config.yaml
model: "sound classifier"
dataset: "simulated modem signals in the audio band"
train_examples: 78125
gain_aug_db: 6
targets: ["modulation", "symbol rate", "carrier"]
num_classes: [16, 5, 4]
arch: "crnn"
padding_mode: "reflect"
kernel_size: 3
wave_channels: 64
wave_strides: [5, 2, 2, 2, 2, 2]
bidirectional: true
optimizer: "muon"
weight_decay: 0.4
Rows from block 6, named by matrix and row number. Each number is 128 + 32 x the weight over its row's rms, rounded and kept within 0 to 255. All counts start at 0. Numbers have three digits each. After the name is the row's rms in percent of the matrix's.
# weight_ih_l0_reverse: LSTM input weights, backward direction (gates i, f, g, o stacked) (model.rnn.3.rnn.weight_ih_l0_reverse, 768x384), inputs 0-38
weight_ih_l0_reverse.207 100:137173155074088106099111084154057083130112106090126133097135067163134112126158146118128153101124130087160172157131107
weight_ih_l0_reverse.208 103:117105112170068119144085113178114108097169122155121108156105147209121141223164131136143156227094120095084105115078113
weight_ih_l0_reverse.209 101:116153058148158146111076143162107130105063083092109182119143101139080188137148131144091163103119076098113096113107127
weight_ih_l0_reverse.210 103:140165082134070169092140097109160143124146114100149137180097159143122116065189133148152064171077136149120146157159136
weight_ih_l0_reverse.211 105:114114125081143131075168138113204102088132133156091118129141111103159142139125133128102149154078092139086144100169066
weight_ih_l0_reverse.212 111:115110136101147135091107173199050183107084190133115137125140103094120135117102126130154120127140117090182124165137120
weight_ih_l0_reverse.213 100:139133160108161123124125169140114114099107115093152145163079170148119132108095128109141163142104129098170158087178154
weight_ih_l0_reverse.214 102:079162186135135133199127086106136148100151152147070128142105086137160110148122104127109156155106135149100164164140123
weight_ih_l0_reverse.215 102:148101119102061098180100132125096144124149139153158110169091146127133191098145179074117107084114152153117140148197091
weight_ih_l0_reverse.216 104:094119166120072164158133105087111152119068148104104101164089147130133103133124099102082099101108159117120156141124174
weight_ih_l0_reverse.217 100:103129129131111083177134064126061122128123079106078162184129171167136158137107180114126098117207068163201120115137109
weight_ih_l0_reverse.218 099:097024045167136084140109152105084107111159065121162128120045094139170131131135179122139120058082119175116152157119145
weight_ih_l0_reverse.219 094:121141123117125110156118116152130134094126116105176086067134211138128145162050180139070106116134133158119175157194115
weight_ih_l0_reverse.220 107:101144091142133084140087119102135144101108081176135195143142171140061142103124110094153099138149126143161172127210117
weight_ih_l0_reverse.221 102:137182094113117145155093085155085171139115052134121124124115119081168162146080113101159112152118072132123155131112160
weight_ih_l0_reverse.222 095:093133136127111142142152176146175107063091132118138136083110136151214130119197123172099135161119114132111125127107101
weight_ih_l0_reverse.223 100:170100125107189150157078103120093177077133148141094125114139071116117154157061140135124118086153155109124104083069158
weight_ih_l0_reverse.224 097:113151110111154106134156124122157090159119144141118184105147087088092095086183115161125089113117101128151131087144105
weight_ih_l0_reverse.225 108:129146158171139120151086102107188140173165098110067174159148108128110149111161222092127202119069144153103179121109133
weight_ih_l0_reverse.226 100:124132111153084123157124142125155118133146102167155069195125148206077152207174161105106127161146088107141087114114147
weight_ih_l0_reverse.227 109:120201111095127110220124117122156113145093139118161138106099180115091147136101134119135144181163125078075176085102127
weight_ih_l0_reverse.228 104:122125184148078144121094104151083130055186080138159104098141094167101200132144167110090133141184099118083128134108145
weight_ih_l0_reverse.229 100:131170117109129138125147144158161170102103144139147134115160129151176136136094120186118101124172155128189087163173092
weight_ih_l0_reverse.230 100:065159139097084106112064121150100150149161107080123148148093091085170089143119127140181136101172171117126166108168172
weight_ih_l0_reverse.231 104:107125129051060118126129032120149143060106109121143143107153081086142098162155078156064109157162128136113137075134131
weight_ih_l0_reverse.232 102:119166119145177143116069096162151171140130133151081120157169087138163078149111088099133184075108113073060186107154139
weight_ih_l0_reverse.233 094:097082142153103155113056098090146138037106091125130114166129174129094138146158175144112111112143164166100147132148109
weight_ih_l0_reverse.234 098:144192131085119182069156123166119121121108149122167129113068164155066152099105173069172114121069148132139136088121130
weight_ih_l0_reverse.235 102:144101164133097095101118150116122191102100109124110186102142155142100075117122069198152090156162050172115141156148110
weight_ih_l0_reverse.236 101:096097072163171167074081101124122093076094121145113150181140152158139180125090206152147153086156112095131103128092170
weight_ih_l0_reverse.237 093:070173093180168139153106103187148120175113076162124135177176114121118133141147139112158148092098108134081119110142153
weight_ih_l0_reverse.238 100:138089136165070117140114129136089114096096174150091178161133127154053147130095208148085108104075123108102074167103153
weight_ih_l0_reverse.239 093:143161088170111141132121149085126098152156132144133166097166193132097153129100096148132085191114165107092127146153108
weight_ih_l0_reverse.240 100:171139118119114150074159066122137156072061111124131175101121131139105090117141133099095069171133138133083094094134136
weight_ih_l0_reverse.241 101:151068183216156142107149099072102105148132129107125074133146163107120166119101152110088174124068121141124176102162121
weight_ih_l0_reverse.242 103:133118129108098141159130132122119105123109190113106167131170185111121073163096120124158139123067115109135121141156146
weight_ih_l0_reverse.243 102:151097144112120122081144126095152068103051182126097127132124106103093121165111124146104107152065119162123147136123130
weight_ih_l0_reverse.244 099:090060147109130166108177108085114096226085176172098095118142135120117105164137174060143130138102197154130139135187100
weight_ih_l0_reverse.245 100:129159123064097105119101121125130064111177163112117124126108097115120145173159127133134111140082122126106127137135116
weight_ih_l0_reverse.246 099:138177118174128088140138107160155162167120107134098133114082154129082116100039150123187149087182146142115091059148136
weight_ih_l0_reverse.247 103:166132165132145175147174117148189140032148114137113120116170065108082153143168161169142092155094115159129158128119108
weight_ih_l0_reverse.248 102:127101142125114104106088108126079202083096141141122118165112182107068067121098149102111171121176099101183156163106119
weight_ih_l0_reverse.249 097:164067175123128122077134114132138122150087159115102088128159159097065168134137118116178094151132153074080094156098155
weight_ih_l0_reverse.250 097:114161114125179133170181080106153095078122141151165134130142108134098175128116145089116145151137101124178095158151171
weight_ih_l0_reverse.251 110:141142156122164132094125141111079058160121090129170156140089157117133168118139105099117124163094128124081106102111129
weight_ih_l0_reverse.252 105:130139142125126168071139165057133206170086108114147154128046120131132087135133110132115142129139182135138153100095138
weight_ih_l0_reverse.253 101:098076168155104138121091131232096139070135145107095167150148092107144151168152081099097088159166116182129055091133153
weight_ih_l0_reverse.254 100:106127150078146148176087153113128103110122133118102123097168112145153124145177106138139112127118070136247109143092166
weight_ih_l0_reverse.255 104:160155220131081162110128128139129156186170139140087155118149163099139133134129121139157151149148115096171121103129136
weight_ih_l0_reverse.256 102:145191158110067095165123101119094156076163138154130099160165143111152124140112114106103120137101189137141144099171106
weight_ih_l0_reverse.257 113:123119127143153066157112082048110111049188132158146129187088076134156079109080151091162063108155144201191099131151101
weight_ih_l0_reverse.258 100:163144119152100097106104092141095128141137093177081202129154136073093093125127133131091135128110149176101090132135121
weight_ih_l0_reverse.259 097:124114147140141145103095157093093132062139175113128166169123126116181074132100016097128190086136129104096188149120154
weight_ih_l0_reverse.260 094:149143145130147158120056117159191131157144151086052138119102093130129150096136167187134117143129163141177129124122179
weight_ih_l0_reverse.261 101:168095148203148100130105134124116167134169170181158135089119112152122084091115117066107185159159086116108083133177126
weight_ih_l0_reverse.262 102:152133011128147101147095140203077121116088117123146146149051151162077199131141132125092118074112086147152148100175149
weight_ih_l0_reverse.263 098:143134162156152112093100142149148163107080143081149106172082120169089109153125089053136112132120109059186076163162166
weight_ih_l0_reverse.264 104:106108127182159097106157148106135128140165127109037137110129157130146140117157184134171115127077107062124150126122133
weight_ih_l0_reverse.265 097:137095200180108050095101154088138126149127148183094158092134140135154095116103077087075071131156111143121197167147103
weight_ih_l0_reverse.266 100:110195136112116171135104101145118206077122160107115098079147120103160098160119100041198072128140126100158152147147140
weight_ih_l0_reverse.267 104:138064139088105206077152123088098135077153094126178112069164108126117154103106108127134137143179183178114091095122121
weight_ih_l0_reverse.268 099:132147130154112076101119161122082126126092146133100081095146117097145187132114114109142168133085155128132130120150150
weight_ih_l0_reverse.269 105:156147129121137128111148094109153144117149146155069108151104067120147153156104149131088118110148130092096126119122147
weight_ih_l0_reverse.270 096:174173127149102196176152075109047147097169144164106150178142186063131099164147138141108080118116131175089094105098136
weight_ih_l0_reverse.271 095:148165054098126141079071128136092093138126140140202135099111115121115117090115105177131182089136131128109110136138112
weight_ih_l0_reverse.272 100:154111113107164063174132125165112150128140064132094152159084143104140131123088129110047116146192124166134164117129194
weight_ih_l0_reverse.273 103:094115148141158140104097101106062080074116080118143206124107150125147139128127167116169164126097093152107147110120122
weight_ih_l0_reverse.274 099:162061189138097174142113115094105198174122147170097085126168156137114110099136082084144122149139166143143122127105166
weight_ih_l0_reverse.275 107:164155120142058141112151119155168212057132082151131173138136110149171145161146128090102200137115129130111128106110115
weight_ih_l0_reverse.276 103:139203094142114144156120147131097158092110135143068114090123077148155125092102128097146158136187159150119121132163095
weight_ih_l0_reverse.277 103:085193080064053121159154093130140110144097137147244111090122127113090086131132048152138123153097149121130078100144169
weight_ih_l0_reverse.278 106:140123177086075152050128140068139175083089091143148092148117189129177175154134131124178142126156096103147131058156084
weight_ih_l0_reverse.279 103:140118175173137125141098094139127123049163124167112168159133198114085128097086170168104120111200105146188147141120079
weight_ih_l0_reverse.280 104:163156121103070131217126135163084135097127117159143134141133064149123094165166177142083107095140138159107024092126162
weight_ih_l0_reverse.281 102:067127138130137149086047069147083158115138076137178146182113065135134171156095128141185123091122108182145123132145145
weight_ih_l0_reverse.282 103:122102153132085142096125106122130149115104101101177187136066164097145151141134142175081170154079153174129135154107161
weight_ih_l0_reverse.283 101:110157167104114148100117157129104140226180155145143117115135075168109150085113119123138105188108100178126141068111115
weight_ih_l0_reverse.284 097:130141091080137128186124073090111152134118127137134110188129080093134120146159131077130126122125126180235126071095142
weight_ih_l0_reverse.285 101:145107153150113118151141081159139153210184135152119159085089061093099097083113119005160110081124145148183152111165158
weight_ih_l0_reverse.286 108:108068182110154187106127168120082082103134142096110136117175117165150097108100190106149107191158126108137150084146108
weight_ih_l0_reverse.287 098:116097162107076108128127103145175122082093141154136055154125152113129155144051100102136151157075153103128130103163110
weight_ih_l0_reverse.288 107:068183051092160112098135179137089084095200096145171133185138159172136153179131123042112157147088191131149117136124103
weight_ih_l0_reverse.289 099:085121083128057129122085062080156120042141128101131157114117131105163118154103096134131163166194140186185132117130090
weight_ih_l0_reverse.290 106:140098126108135110123116127104099074146094077098149084159141113148141116144148095139165084130082153135103100146115127
weight_ih_l0_reverse.291 100:122168130119166049156120104102114126119052166055130171151130151127130135162097149107105107122148176127125139128178121
weight_ih_l0_reverse.292 099:129100072131127140142124136098135147148060150123171160136086107122158120151139101168069128084131182142103110183081133
weight_ih_l0_reverse.293 106:101142165142112108160101196136127068093176156127104133187156194139098135225118136155141135049152140107119096181094142
weight_ih_l0_reverse.294 108:142118144083058128150128163147079076113058145129101180134089163154146129102126172127117176124104119145118116125141095
weight_ih_l0_reverse.295 105:179155120118153106101082150102122155125128191133170156103132125187223141128163071104107105146155108137070120166135110
weight_ih_l0_reverse.296 102:115155208125083119099115098133156180102089138115160099094168101128159109104103189119146088127155119146088149150086083
weight_ih_l0_reverse.297 094:127142090157149063112094146146120162123062118152116137161139139156122114092127122059119111104134118154146120133125115
weight_ih_l0_reverse.298 104:116074147098202108139057119115131150136133090165185112035150138141135122103144129157124107150155111177129119193106172
weight_ih_l0_reverse.299 096:108174124108123103123119140096135128126084086115122109173126091074161054128140106183095109130129145135153156084131120
weight_ih_l0_reverse.300 101:112149169125117140145099075174108058081137134185087044142061146080117135126124180114175095098089122108102113114133134
weight_ih_l0_reverse.301 104:164096176151065067092095081169095124123172169092154111201109136095114167121151081143144134117120173088142161135128177
weight_ih_l0_reverse.302 100:111090173142131143179107130087154179227058110119099135101037135113137123170130103137111152122125150094138166122156102
weight_ih_l0_reverse.303 100:057099126066120202156095124133121129187091106137084116129122174099152125111158143186104118126161152126108123137141120
weight_ih_l0_reverse.304 096:110153122100137100085121143118156153155126116148150161122149186124111184160125161092073116177132143144108074112181079
weight_ih_l0_reverse.305 108:130183122140098105179099107133083158109111122148138238114137109119121136139127154124106106114172158146149160101186125
weight_ih_l0_reverse.306 103:084152111143102165119124108131063131104128095049107132147167155074179145093093098168176130107155145108064165116142102
weight_ih_l0_reverse.307 100:102118091073127152142083132143123144133149074120090101183098088134128108110134159092073116085092136131110124100137181
weight_ih_l0_reverse.308 098:163127097100134123083146185126096085104104109141120127164120174148122092106177069173125112114121143159175136112129096
weight_ih_l0_reverse.309 098:161121164127131123157105130145149172071141137111091135102087116130172142125055080097127125134110149131101128134069144
weight_ih_l0_reverse.310 109:120134134060096111169169137120150135119097163152097166064150060079059152092078142155119137133156060107160107153156110
weight_ih_l0_reverse.311 105:098134055156101101162138142104127097154078131116154135119057114149069150130141105182114102092123088151164126110140106
weight_ih_l0_reverse.312 103:134124128097101159163142128088126140125106117130148135136105145166155133117162154116119149156143201131124093178137136
weight_ih_l0_reverse.313 099:162132152152172117122068084163167179097158168095173066205139177100169086138138129170122145108123117126094110166112096
weight_ih_l0_reverse.314 103:122146119104044071130042094132050105083081101112122165149139113133128156176113116175167125116155113092144094168106139
weight_ih_l0_reverse.315 104:132055145175133118130074116131124121105095134145178133109085112100132116073079149087107107116099143157124132176194121
weight_ih_l0_reverse.316 103:157127160126089071136129149137081083139124168183142140094134143104102104100055077151166166134129093150168061119170094
weight_ih_l0_reverse.317 100:162121137171112125162073119122072180114145123162161125141129134155133181124106169128131177159146119159193107091134100
weight_ih_l0_reverse.318 098:137162113161173118118144162126112149105102113126114138070149163120118136144110140076171116088137121131143190116139155
weight_ih_l0_reverse.319 104:121112154195160099144115154123129165136122090073169111137135130115113109105193145059172109144163152141112152124156096
weight_ih_l0_reverse.320 099:189098122130067111161122118167117117129102119154121143092103148120191151109106119147070170112158115086071196194133125
weight_ih_l0_reverse.321 097:125094146146141082165133102107053110082096089168176123127122157120179150152147145155107174141152129155133101088096121
weight_ih_l0_reverse.322 099:110144150159183087082148127126105079103154089189137118150154091121142105167123163157120119117081140140198077113090118
weight_ih_l0_reverse.323 105:150196153090042157115103102169105209073134112130113154115135091155088121157040096151121145166107182150190092096161128
weight_ih_l0_reverse.324 107:158119131136092139145160066095108147172110073081167093134109129222155116148150151186137174080132096163068149130080090
weight_ih_l0_reverse.325 105:141101220117171124169151158150085151067127160149129119183099135128132078095101127068112118132148129121173134097193074
weight_ih_l0_reverse.326 102:169162089099173136155109142137101151140080122117135153163147141145062141157155114096116156126103105145161097130161128
weight_ih_l0_reverse.327 108:128177103140141148143079105131130103100066141133113102184114145150141111122106147127099074094119157102151106149136128
weight_ih_l0_reverse.328 095:132157111143083112176091116112124165145142130145155193064147114146169101094125124078099123111182114084126050149132153
weight_ih_l0_reverse.329 093:127167151125085141119172104172162117101137149127103107145082152151120114129127128255136111068105154103143148042184164
weight_ih_l0_reverse.330 101:139149181150092108119081077117114130131155142103020139174155177124189122108125089079146183171082086089072153195107153
weight_ih_l0_reverse.331 102:079088155099040109102205079111150124073124078140110157216109122177127159176126098151109143106178095142124117148127147
weight_ih_l0_reverse.332 099:182094114100146154141153087156093135149072117120095108069147146092119131146158128170143118151114080147153167165111119
weight_ih_l0_reverse.333 099:088080206123059132140147123089139153088146090155109112154104170134106149089130120159120115073148137142115106143155104
weight_ih_l0_reverse.334 107:118174135044166124181143110136152146128139140146148148164148061142143144100166161077113124110134123120198137144148149
weight_ih_l0_reverse.335 100:162160171133110124132090107138119166141161094138121153132113089120146095107090130170094127101116104072118110089094078
weight_ih_l0_reverse.336 100:181130189149121076096150125122124118204132122107165135216149151122175106167143058085154087186156152152137139099169143
weight_ih_l0_reverse.337 101:116103136165181125092121082089061128105166079138148121137127079153148111183112149219146165090116118159144144112126170
weight_ih_l0_reverse.338 102:124118101092138207133179141166116132149112197141195077192099128092070139142168154138176163142132135155091121127133107
weight_ih_l0_reverse.339 094:132118128113144098101113133107090155053193089142122109087182120123103153138065126072063162120132113136160126154133156
weight_ih_l0_reverse.340 100:093040148132135184140126120105081138125127190154134108124110146136139127133114100111088140106133152099159160122182093
weight_ih_l0_reverse.341 087:118131129116106122172085157143135089140130133130109118165111177141126133076112174116138138064108166092112167126148107
weight_ih_l0_reverse.342 095:143153133110057118148165110158120111115135123148098136174143146132142104116044143115094116149105148155154113100146156
weight_ih_l0_reverse.343 101:147145117155121129154176135103094135192173084166133119147138108125137103109143130118110088109070139153130155130134093
weight_ih_l0_reverse.344 099:083214163187116147162143118141121108082049098193109154087224094108144120087146171112126118108132112166171088128141162
weight_ih_l0_reverse.345 100:183084098135152129088109108137167096067121098103107080159121123083135185159122141149106145147157114152071144107101181